config.yaml
model: "contrastive image-text model"
dataset: "numbers of one to four digits printed on busy colour backdrops"
cutout: 0.4
vocab_size: 8192
embed_dim: 128
encoder_parallel_block: false
text_encoder_causal: true
text_encoder_width: 320
text_encoder_layers: 10
text_encoder_head_dim: 64
text_encoder_bias: "qkv"
momentum: 0.95
nesterov: false
adamw_lr_other_params: 0.0025
Rows from block 10 of the image encoder of a small contrastive image-text model, named by matrix and row number. Rows with one number belong to one neuron. Each number is 500 + 50 x the weight over its row's rms, rounded and kept within 0 to 999. All counts start at 0. Numbers have three digits each. After the name is the row's rms in percent of the matrix's.
After each neuron's rows are labels from the 100 images, of 14976, where the neuron reaches its highest value: "peak on" is the class under the peak. Only what is clearly more common there than usual is listed. The data: numbers of one to four digits printed on busy colour backdrops.
# fc1: MLP up (encoder.blocks.10.mlp.fc1.weight, 1536x384), inputs 231-307
# fc2: MLP down (encoder.blocks.10.mlp.fc2.weight, 384x1536, transposed), outputs 231-307

fc1.60 129:506477564607494541515566523405429550562525537413538599500434459570618486467486481558492514347453518403502529485491496528435493606511545476476492489577504525461447575549467658502599529496443521501611449458540442538479460510462465587
fc2.60 104:504434511450530523518489485431457519505506502536560464536489475454574521505349519511472538518376528415540464514496459525470573531512503569511474468470580481500504554493508584515418489502530507512470488572397530566331397545529501492
peak on: digit 5

fc1.96 006:502409536487477508499533515532484481579467481498491458524545510557474535488604395483512481574463498517521532499580540578550510483438478474511475481515453610550514446533549546539588522551499510484543427434477448519415528496532424551
fc2.96 007:471622539522599529531387480560512504458534443529487425533516543572535471554445511495558574442422488414402452443532441436480404493594501499493409495501594477446459513522495455490572474465458575473428599450550433508561512494481569535
peak on: digit 6

fc1.104 008:548472508483518466596477455458571483584558389506436533473526507543524462473436444534596429548420578541450494597520577592492590550472498516587517547428511454458533448514600470499476509508443563503473503474494562537569428522430496507
fc2.104 008:495552459544554497512478541500411481519521479442570448474496448498471503548465475510516480503537530534533513488496529486481467455580523553499548404450422604537488432513441431484512457481479558533563443429497523501377549507468546652
peak on: digit 8

fc1.102 257:520368530533458463463480498482356514504595493481429507517552485497463530502460598475571443503517577448544514602499453476544550492479516505499493566429492428511455372470503431489499523483438538446487576445539576592495530476455522452
fc2.102 257:534414507496393486517511545447601519499517509515506449588502450424441470531555432500500503472497501485543461286484534529507515482503489526524539511501430547495506477501491511513367507537512520497546464464609320484492488542559501472
peak on: digit 1

fc1.12 006:515503469542534540472450499530545510581498476448466365556460441436515495424505515578559508402518396578560453513541353453549431510451473448467476454520540523466513567479578599563464541418574443472453497558506481465464489483512529507
fc2.12 007:567417494485550478526519521499532458580561481594579483457449467559479524497543463513513581567499586466504596540449556456430410468497565559494520448521497429474446486521492464466501551481490459506543504462472469583462491537507546426
peak on: digit 2

fc1.286 231:488435570446557501483494532444457505524584435534510586448396540483495452463468633468558420557499515415567498410490503503440490460459480484446469525507571467444503576523495563517370506494575458490529492455492413459483473460484532556
fc2.286 215:516448514613488511503528554490549453501460504500404501476463517438475510490570463473478486464561474546430472489496469503490525503452505377455563472499496533492499449511462513501400523485512541517515536487522593521575583515550519549
peak on: digit 1

fc1.668 233:540471544578484449504486471499501563537532538511480516518446523475407484461508591480454587446562541502471514571491411464574526458547415471548516520569535438443492443450542509505562517441425454482494441432535546394499542575541524530
fc2.668 229:443597492380540525489457399453473498498515511477498422400556475510507540545513550410513550522454457626494504456519493612500480504508499508534524445562443592491496609506467505476524507504519480571525562581495534509499326469449487503
peak on: digit 9

fc1.24 008:582490581517460419409543515380365537618521432550447520446554513552450419525440521522465496398549563490600510562637545446456500480511504544517584509471432485486454491520570512589563478511522524457463540457545511470551580615484444633
fc2.24 008:557526542564564475585455524557626443497587526511500532553421457519558558521462473453553537469390406479430449444461512424387537519476456509508458442560543565460503536572508431510509495480476506501527465473434543507453530490516553486
peak on: digit 9

fc1.706 229:481566507464459498549502421554524407449470544572499476578448513504535534504576438552512546534479491611431552454464499514551475503520469583447465529591500541469542409505432485488572464433465515483512503542375527546571514519438569506
fc2.706 174:528502495516450527504478472484483528506575491555511513602498517531413499474503567614497508476502508527516468513493492489468504500505500378504516489498464562498523577520495423520533561525622487455463521550537516446657429503447507509
peak on: digit 3

fc1.352 007:483465520422515513595561390424324463492532474459478491479556545529572471534500544489469506403429513474424487459534488516486514540465470442494540491513487567541541505445499547481525501493467407502544477486432513549478515517548587571
fc2.352 007:561527503489497485464484495513557513539467476510483575515480533523526488458558530460534423562433460554497511565459420492481455486560475522545545467544453482576460543524599595442455491545419558505488567468444558565570515460455460488
peak on: digit 5

fc1.243 128:453483506541567517519497512488550483522530504475505454520534417518391536516488547555459565519446507593449523513500527536528436630546510483533526598443557432516527489430528451529528467444531491490572498520490554489479414523462527564
fc2.243 107:495525472509472517509463578599506471496341492437459532461427539422623491546548488552505460545515478493507513541472479552499451524535499496539532461585429488523512548514463443509546513534482505624543593473538532535590515460523517500
peak on: digit 4

fc1.435 125:532596470479499433512513502484517440560480499552533445545419526479575458515408510601499553641542545355494529558476505500499460545543548460473470576535557463503508527462412621450548519524529517443440500472539503568530459417512453597
fc2.435 093:426541497544510514532483510477528508513477469523508497474454458487306457525502473429495554482452397542444529513473482468485522551471486604492500550539420434521534368492479445515546469509610504544490477511549492532481547518478483444
peak on: digit 6

fc1.412 194:506513500478492529536494570603444496554542444531483474443435496524454549498530508522527453528538532483528525545580539519432450444438488478481531613519464564590497519559549529486494507532478530495446461494499526410473571444441526450
fc2.412 198:474429486527483560488583557501462511500414507467542425597472466549578448514462542547526572529623433476515503403498489441515539540545514595452389498485503341484486603487511429516370467498561529502508490502423523469460604437469486489
peak on: digit 0

fc1.577 009:464513402428457439457534454469533519590482549580592462479407487551579525548521533517591519467521458389568467524459507621541507527417514527528483554497433399480528456459495486494500473555430462484483472542414684508570463445490528469
fc2.577 009:555479476569518552556478518482494422477574459567526425537513500547456488426490459458502481476400598591482459500536519424557444489526530539490491413541500543452553530553562384491502445483411466487559554510473425443531468501465471543
peak on: digit 2

fc1.630 017:537501543529444567545414563458506554511533547470396483543520584486476476509459501506533538558450506404671529410499529436492582542535508487366447429421580621558565491478515378490525440514491509469547544503522511476465417525528413534
fc2.630 017:511442449522516492555487490523412544553449432589541496469497480490484503448491500552493378414486597500446500583469483552459543454498476565495534439601436409490514497474406583490386515489585470678504505493503507508605585473628545540
peak on: digit 1

fc1.302 009:471483464537541509535427435456485477508478523518521523528388476519506491515543477396508449388520461450594471541544455514525430433529518545500513452501578489613458407441613427517480458501480525524461501586548454496415535462597476534
fc2.302 010:573507575563488489541405463489518454517446504463515511486504569520480517547426516453456513534510520563385484490482545496592560471527486518473450566452475507519522496467527453454642558540504529493525675484513489476551472456515531419
peak on: digit 4

fc1.258 018:495506490512500490455558500443404483440567565464487463466598533391649559535428513492507536480503542464488498596482502401454563480490523432513489498458459557449554485449479461509488420524565521484509488512515475491439563560581483564
fc2.258 016:453392509564455524473547487574497467550355497536535541464451471482277500496512457499464577500489514582537519480506559478509525416627462562544588489520527558528488486467509582526471487522445479555536604528497498517585515512481460526
peak on: digit 7

fc1.725 240:494552524456506459487530474509571448427482516458505346445531437504468536491542418475520525635365425493480504624505454438465476466523476536506455579547492569542470520517477576485613505401534500473473440586424458414492546527470483551
fc2.725 247:502579506419545524502467472439496506511411512529511513457456479498376477517533472458549481500504580496446501451483513503463418528540522481505531503410426387497510463517485764495587492535576519535447559459575464532418442466519486519
peak on: digit 6

fc1.76 007:514510433447486473510385454517572526484554443442510509475537468546465504407492448425433531472526495514577531414504435554489484355526561586501508439529516442471553405546477566491613501432530510517465513484606516505638444508552476555
fc2.76 008:448457480452594548558537469467452436465427502540541562463465531606430467555468485512494502510513487430411507509497459490415423591461440500504439497523437536522589483474589406486525470526434585458511495430498450541420553460476458536
peak on: digit 8